From a checkpoint of a small masked image model.
Data: trained on simulated stained blood smears, 97500 training examples, 3.7 epochs.
Rows from block 2 of the decoder of a small masked image model, named by matrix and row number. Rows with one number belong to one neuron. Each number is 128 + 32 x the weight over its row's rms, rounded and kept within 0 to 255. All counts start at 0. Numbers have three digits each.
After each neuron's rows are labels from the 100 images, of 14976, where the neuron reaches its highest value: "patch colour" is the nearest of a few named colours to the mean colour under the peak. Only what is clearly more common there than usual is listed. The data: simulated stained blood smears.
# fc1: MLP up (decoder.2.mlp.fc1.weight, 512x128), inputs 110-127
# fc2: MLP down (decoder.2.mlp.fc2.weight, 128x512, transposed), outputs 110-127

fc1.262:112119116152077074132145152105085056188084048099134184
fc2.262:120172115110159180081112146107158135044158169174112122
patch colour: pink

fc1.403:090091098084166142114198180141095116097108136115175098
fc2.403:108150092134113041153070079153129171188183124139087120
patch colour: white

fc1.254:098160084100092142111116115141118207079119094124091106
fc2.254:211084167097103126153169132117057089112169197081094122
patch colour: pink

fc1.388:134150081067178131135105150166103126141133117122134205
fc2.388:125101141137129143132108146090159117162088150104114053
patch colour: white

fc1.336:086157205145127107175197106160138089157123110174135144
fc2.336:209137141132147187148079123175101113150193095100109131
patch colour: white

fc1.90:114102077111097144161152149170205093120109155125110102
fc2.90:080123183128125129121148139131145106133125150104141147
patch colour: grey

fc1.358:110171187178102112082124067155168204086060133106126061
fc2.358:091121113145129097120187077107103111124162096104118108
patch colour: purple

fc1.328:114129195166100136164144139163139125063139103142065087
fc2.328:109150079107111136137132092107113181120140130093133115
patch colour: pink

fc1.37:160149184102091110073121080127116099156108148079169109
fc2.37:176092130137109100138175172138157136170120121139157104
patch colour: grey

fc1.319:132146141131121151163134138187118093094138120106100070
fc2.319:131120085137095121084123143037212145154112160122170124
patch colour: grey

fc1.335:169130129132121129086063153113129058172137109128130136
fc2.335:084107106136087125137135096115130125076109148088072141
patch colour: pink

fc1.316:119127142125159129098078093109120125156104119111055145
fc2.316:110144112149129160146139133096143155082120143181133071
patch colour: pink

fc1.113:113104082175085121142112059158131138071114137104117142
fc2.113:089172130101131105120109111196084125132174184088155149
patch colour: grey

fc1.348:113085154186126137192162115146175071134114094077068096
fc2.348:141047142057157158118071080171140109096088176094187122
patch colour: pink

fc1.399:071158145164128088161137110133119098141118107159126137
fc2.399:119151114109106174033097152139121080048140078103137166
patch colour: pink

fc1.511:130108096172138174171160131140133086178181135114099134
fc2.511:112187189161100091086098138113153110105131165113137120
patch colour: grey

fc1.152:114157158123076127177104123121126144087140173136144097
fc2.152:167136173106095160152117171152160146141141116140139136
patch colour: grey

fc1.449:069063133089125100094133109100113113102143140128132085
fc2.449:084119130169167102181148162202139116131126186175127125
patch colour: pink

fc1.231:145150108177079156137084095118140124140175067177126141
fc2.231:132085133056159075100172120160102103124100142047104089
patch colour: pink

fc1.450:095076118121112095161118114132127096193128131179125143
fc2.450:206124079129153148078095139070121103215109168067147171
patch colour: pink

fc1.324:192147147126172112113143111038196134109159130099135140
fc2.324:159143091130146089082089120139117204096108086128106104
patch colour: grey

fc1.189:165116124088132100093118156155227222143105087159150131
fc2.189:103159086121107143153145171132123099095145106144168172
patch colour: grey

fc1.337:096099086145124148088086153104165131114162025171092114
fc2.337:181154134144163135100188049098116112171112089104162104
patch colour: pink

fc1.261:174146115171134102119129181069137097158126137069151138
fc2.261:035133102117110131089123111178110171022105089124142098
patch colour: grey

fc1.396:170135171108122120124147142122139132142142118114106168
fc2.396:063135116093076177123039063080172152156128194109116076
patch colour: pink

fc1.27:069142143135060085120103150132186152134193138149153128
fc2.27:175175107129182138086159099146081118110119107125156094
patch colour: grey

fc1.374:095166098106163054164113150135180129138139163104132137
fc2.374:173164129123155111150164125194095130189054124096175113
patch colour: white

fc1.466:138117174142106118093103176117106111143119130150115114
fc2.466:076112111169219175117169109093140130112162161123100130
patch colour: pink

fc1.187:142132138139107107146126116134158202139116147173182118
fc2.187:118094052135162119134099129076148120118100160075104121
patch colour: grey

fc1.500:126100205167089083133096141102115131132158130194136126
fc2.500:165156115091134121098154088161082125173105025119063109
patch colour: pink

fc1.48:117147121136090138104096095134075116141148135147135154
fc2.48:135115088094092136178116074101108062088182169105124103
patch colour: grey

fc1.400:103128122136119141140135138083109110106114136162123096
fc2.400:162155062099150113147139158121105149194155120118117089
patch colour: pink

fc1.380:100142126130163176153162159090128148131106146081149152
fc2.380:155092111137176156088148118087153036091131119143153133
patch colour: grey

fc1.46:132105082074121120119149112186167104159204079148159148
fc2.46:173128091126152124111124102108138119155122167102070117
patch colour: white

fc1.437:121095131158234161153138117156057145152175126136105133
fc2.437:129114124187142080130169147120178134132110129168143151
patch colour: white

fc1.313:091122168159201124107121130119141055059153081143159208
fc2.313:095140065150116138073179097175188152218108170131087081
patch colour: white

fc1.287:138178091136206128139091141175111138139099120129110158
fc2.287:061130147132123152122127104120100146169193124129143111
patch colour: white

fc1.40:133096114154123138113127197154149107127071076072197100
fc2.40:136092144116162150159179144115104138103139163128081084
patch colour: pink

fc1.170:130129101097181140157123177069124119199168100189093167
fc2.170:119164166097085154140111083155092150103151155127130162
patch colour: white

fc1.102:136165108058126153149090132086154147134096184093218116
fc2.102:110171132131103134131151135147175071145108150126098073
patch colour: grey

fc1.267:103091106137147125029123145112110137093158154161093147
fc2.267:120133079150107090144059146090145135207120129138096159
patch colour: white

fc1.476:113225138168110117111175114109147176136175129115118133
fc2.476:154097107188140113157119108112116026089147149141139128
patch colour: pink

fc1.129:152111096124084152068071066186109185140129125071103086
fc2.129:165122160125136079076131115104106065123124171103156155
patch colour: pink

fc1.295:110119173090104121096093111122130095134118114118224156
fc2.295:132110058171138113128168068126077155094093147135113060
patch colour: grey

fc1.470:062100130136113100087138113167183094080102140099073111
fc2.470:140085195158178153188103131110115091107098119112094132
patch colour: pink

fc1.478:138145158112125140130184126141095051179119118150118123
fc2.478:078146090138155108119076138080102146157149186154163130
patch colour: pink

fc1.79:109091132099112193133111166108127069127128137171102085
fc2.79:115160188160153125078097146105122100081125111120165185
patch colour: grey

fc1.58:071116115080133171103127107178209115206118153135137105
fc2.58:112169137150116121154095076166082159083119110139188150
patch colour: grey

fc1.108:138142079128056164171123112068134081183187155151149136
fc2.108:114120203143167115154168157150127125128112121105106103
patch colour: pink

fc1.357:102096116086117091140095137090126186061157150117140122
fc2.357:104138093115089108154104144142141106160155074174174141
patch colour: grey

fc1.137:129085110102108150110085180159099100145130150092149183
fc2.137:105106126209120061129061151057060128104147124194124132
patch colour: grey

fc1.259:070122153141128145143149158159154118130101161160149122
fc2.259:104137118215175121118129121117076151111173199098154119
patch colour: white

fc1.391:114105133154099095157165165159094159094131172125110104
fc2.391:125122151144169144062106158157156111132136147107140122
patch colour: grey

fc1.385:109179147106056195123128159151167144084127119081137122
fc2.385:146107104167193081163121100158092120153143126132108151
patch colour: purple

fc1.392:184129137144143199131133124140157129102095095091130141
fc2.392:089144101134102126107147144092113142106110096122148091
patch colour: pink

fc1.334:132138128139088154105108060123133137143114071115163167
fc2.334:101155148083139145142170138170104135114126180096071156
patch colour: grey

fc1.103:140082113110188149125174161149146121121108171147089134
fc2.103:104131156122133089109125185127113088082141135113179173
patch colour: pink

fc1.296:093156183100101100156133094173077087157152076096125140
fc2.296:186130097191172123177135148124166116150144139161121130
patch colour: grey; purple

fc1.431:138104159132155107109121113178213216185128149152192115
fc2.431:165087103106115159146142153135147078083100159136114134
patch colour: grey

fc1.235:140107110108152085096158124087130139080116153107128143
fc2.235:161098098136128254186142115142176051164140058053147105
patch colour: pink

fc1.136:114153186106016110126170173191125102141116102110067180
fc2.136:105154106153181170101117115065175147138147170145198104
patch colour: pink

fc1.468:103069110140175125152127153095099093125130139159109167
fc2.468:149145142087086154081192129143141123133159135109109161
patch colour: white

fc1.406:117155148186157161111114136101124123103166147173127063
fc2.406:176171101086137105130109096145083182152132068113103194
patch colour: pink

fc1.469:153164112134110128190103073151177184151202132169141096
fc2.469:153117136195175090131161205159067093092057119151134140
patch colour: white

fc1.248:140114132107137128097211125111110097084120140134184125
fc2.248:137150142176087130115067100137138153111117108154102165
patch colour: pink

fc1.408:156189116104104139108145161137157117105063137093117139
fc2.408:144155130125121127137126150127151117108152080087156137
patch colour: pink

fc1.73:185152136138100166084192108109089110136180179187100106
fc2.73:133078167155113103169126113147144131122103143046140153
patch colour: grey

fc1.477:177080050158092072112143139091141162141189128097151132
fc2.477:131107149189160193186133133117104141144163130102179117
patch colour: pink

fc1.269:123204159087092130207184156156099114114117135172143130
fc2.269:116057030206207154106105110117148146193095115114074080
patch colour: white

fc1.104:133143083120113075110187144066181087163135115154151104
fc2.104:150138121062120135149109095181100112092166167128111154
patch colour: pink

fc1.493:167114194110122099114107146101136130097095090134138114
fc2.493:133152112139112170173139135111099153174137183117134137
patch colour: pink

fc1.183:144134116095170119166119129142112175117041051097026173
fc2.183:111076107184124182149103123102095125146188186101145107
patch colour: pink

fc1.134:115153133156125175106108134103166151087080163099156076
fc2.134:139123089173161134159117109120118095165144132091140153
patch colour: grey; purple

fc1.424:075063119177165075165188159101171113113153088176111140
fc2.424:150180120134142201150146173153164134113131126160141189
patch colour: white

fc1.18:115108139132120109104080158151060099067131124125172150
fc2.18:129168092138137175135112111128172124146150163087107123
patch colour: grey

fc1.4:104112140160100123088151102110101061121110148116166101
fc2.4:149117109128161162074148096183155190183123168132095104
patch colour: pink

fc1.308:131126108178131127128117131168208082100098087147146145
fc2.308:121082162058088113181153091120088154122138173087068116
patch colour: pink

fc1.218:158158099158107150119097144137096194121080123147138111
fc2.218:094156121123124123157141122139126054080127137132166152
patch colour: grey; purple

fc1.290:143147091166095084102107131211104093150130160198107108
fc2.290:119125168131151177090133103067132173059146117099119135
patch colour: pink

fc1.375:103155126134087115140113089182087147158150141084169131
fc2.375:074158159161084156166104160142117170104135185136133159
patch colour: grey

fc1.156:109106113181228100165129132111153094167121121131113084
fc2.156:145119102128134111134116120154083091127161128126189197
patch colour: white

fc1.275:117122101093130141068132163148149134081136096113060150
fc2.275:092078168141095091192138110139099077159082170134116131
patch colour: pink

fc1.484:138076125102117115137140154120182120099163145151101165
fc2.484:144159142146133186163092113144146090130077134141174173
patch colour: white

fc1.130:149099149149208114141149068183079114103148134142160176
fc2.130:093113147072054108099150183117105140071100099096103082
patch colour: pink

fc1.208:158164116139189138092103099119103079173175115126121067
fc2.208:078127096165093127140114169157130189107181106158151160
patch colour: white

fc1.11:139126149113146160134120124089122164117116122127161140
fc2.11:106150198190148147080122138127131084111147129131094136
patch colour: pink

fc1.279:157144160146126176133135160066160152098180117159190134
fc2.279:107162119122121099068143138122086085170093125138104129
patch colour: pink

fc1.508:114137121114115172144108118166064130111139097115126216
fc2.508:171171137155174173166079159175122130159196165115148177
patch colour: grey

fc1.507:107149156138113102140169103211103118091122114188123158
fc2.507:094131140140120143108111128141162094137129093075140023
patch colour: pink

fc1.239:054079149110106172101123172124174163065147150088098124
fc2.239:122166081099132078159160071125145068103045169138089105
patch colour: pink

fc1.302:158168183115154135192092099174145150147146136119142127
fc2.302:135115084162091119097161100160119102144098152170141166
patch colour: grey

fc1.333:097143125133174136120139107134124179137125116156139159
fc2.333:108120144124143091198202138148206120096149101125140092
patch colour: white

fc1.178:109121192151082178114129181126131088110154130162120108
fc2.178:142146067097118121157080105122081122151120100093111160
patch colour: pink

fc1.122:112090119108119102124111078113151233120136135187127162
fc2.122:117171133090083085173065202189149148129155150114165100
patch colour: pink

fc1.75:122144148123196179163118093075164124099155124114152088
fc2.75:091160093105119140120099124130099098144152108110154086
patch colour: grey

fc1.143:159123164145115118121159095099192179169161139123125116
fc2.143:117121112127146098203083141123073174133089159101169144
patch colour: grey

fc1.31:077158060139057156154129161137143146119139091116132085
fc2.31:179167077145113160145129074157166195106190179163129163
patch colour: grey

fc1.282:134092172148117171133077167109161169118138155135112078
fc2.282:086101118146125151137131110127136144152134157094222103
patch colour: pink

fc1.264:138086127153089111152066134123163162125140156117201132
fc2.264:135091163117152101179106042122118131132105105117093047
patch colour: purple; grey

fc1.87:146125093132116084100051118137099079127166082104148116
fc2.87:123142137156108131175099123112153127110143146154140144
patch colour: pink

fc1.160:137090100098126140099160136135162100130151111130140062
fc2.160:097086120209143145156082138092169164074123134163112129
patch colour: white

fc1.33:097103110156126141154148138119152075150111169164117131
fc2.33:167197099124079095115098138086155113128151135117163135
patch colour: white

fc1.193:142110181107131100158090197139064136122063203120113103
fc2.193:106169090155099136062093063132166112145187062148115155
patch colour: grey

fc1.85:099102132132087086111141110151023161085107174143136135
fc2.85:155119211135111069161145169139172145103109086138122164
patch colour: pink

fc1.471:111102185104077132139153120105136078182121118085139177
fc2.471:084144186137105106042146120151148130110126176098125142
patch colour: grey

fc1.212:176083090088183162117122150127104162123114192154103138
fc2.212:087150170192148118142062152082132135111120093134150144
patch colour: grey

fc1.174:120125097150152156148116095165211087110163119171100084
fc2.174:163084170091143118155145171111171138150100098117160138
patch colour: pink

fc1.260:048120094153075118129142119129106146108206175123089133
fc2.260:130164166108180173174095157136137151140148119176113073
patch colour: white

fc1.329:074125147160120172187100112085146100066076097145124135
fc2.329:132099164101167105097185106127110125152133108145133107
patch colour: pink

fc1.173:098166090164090190134116111125110189144134114080127104
fc2.173:142106094114120084140106130178129158076149085113114139
patch colour: grey

fc1.100:098129096128066108159107133123118104118137110140144202
fc2.100:169115181115169104102133144157120120093163122127133152
patch colour: white

fc1.106:086106132071133116141117158078116048179134176113099117
fc2.106:078135142160088173092114123126084163084091132120103140
patch colour: grey

fc1.312:076095111096076084124132107159072081170175109124130145
fc2.312:140142120130185199160154143094135159062087116143185085
patch colour: grey

fc1.330:147090154154151159139126134108144106131111156097134123
fc2.330:094206113175161094095133111155153179113133092126108164
patch colour: grey

fc1.92:132114062080154124149128153187134165176117154107133133
fc2.92:118141154167135140110099090052125149044123132115083057
patch colour: white

fc1.272:136076142180084146068155152130142104129132144149124144
fc2.272:158153135089158075125117101100134170132124083097059187
patch colour: pink

fc1.151:196091127154120126154133116164143116166196194134129084
fc2.151:099113063139134139146186125057133168136106147101118163
patch colour: purple; grey

fc1.420:105130065120093174193123145161136090156158190196088149
fc2.420:112064138107133086185087118109176131101098069115112136
patch colour: white

fc1.247:124176141162130155133140161127136136160107134164157105
fc2.247:172119206163090150109134148168134106091121134137102170
patch colour: grey

fc1.423:135099138107166073072179170122174138115152091160091129
fc2.423:084162087185137154077097139114148110185168107120178121
patch colour: white

fc1.200:142155094142173076155129118097161096078131088126113163
fc2.200:118169102113091223130122130166093123196136105159122107
patch colour: grey

fc1.205:129054133196086121140113168140168095197114159098165126
fc2.205:167218120111150157163126122112118131109214146109099136
patch colour: grey

fc1.159:107088096119118083141130168133122166223140207115118156
fc2.159:101166119125166124172079087089121111141157055119175135
patch colour: grey

fc1.490:119138110132113133171087136110189166136150155078202127
fc2.490:138142141134136066062108204128121129129118080178070165
patch colour: purple; grey

fc1.196:132091122157120106099103124058117122124086142136170105
fc2.196:076099132143157133154182083145102152095139082097157107
patch colour: grey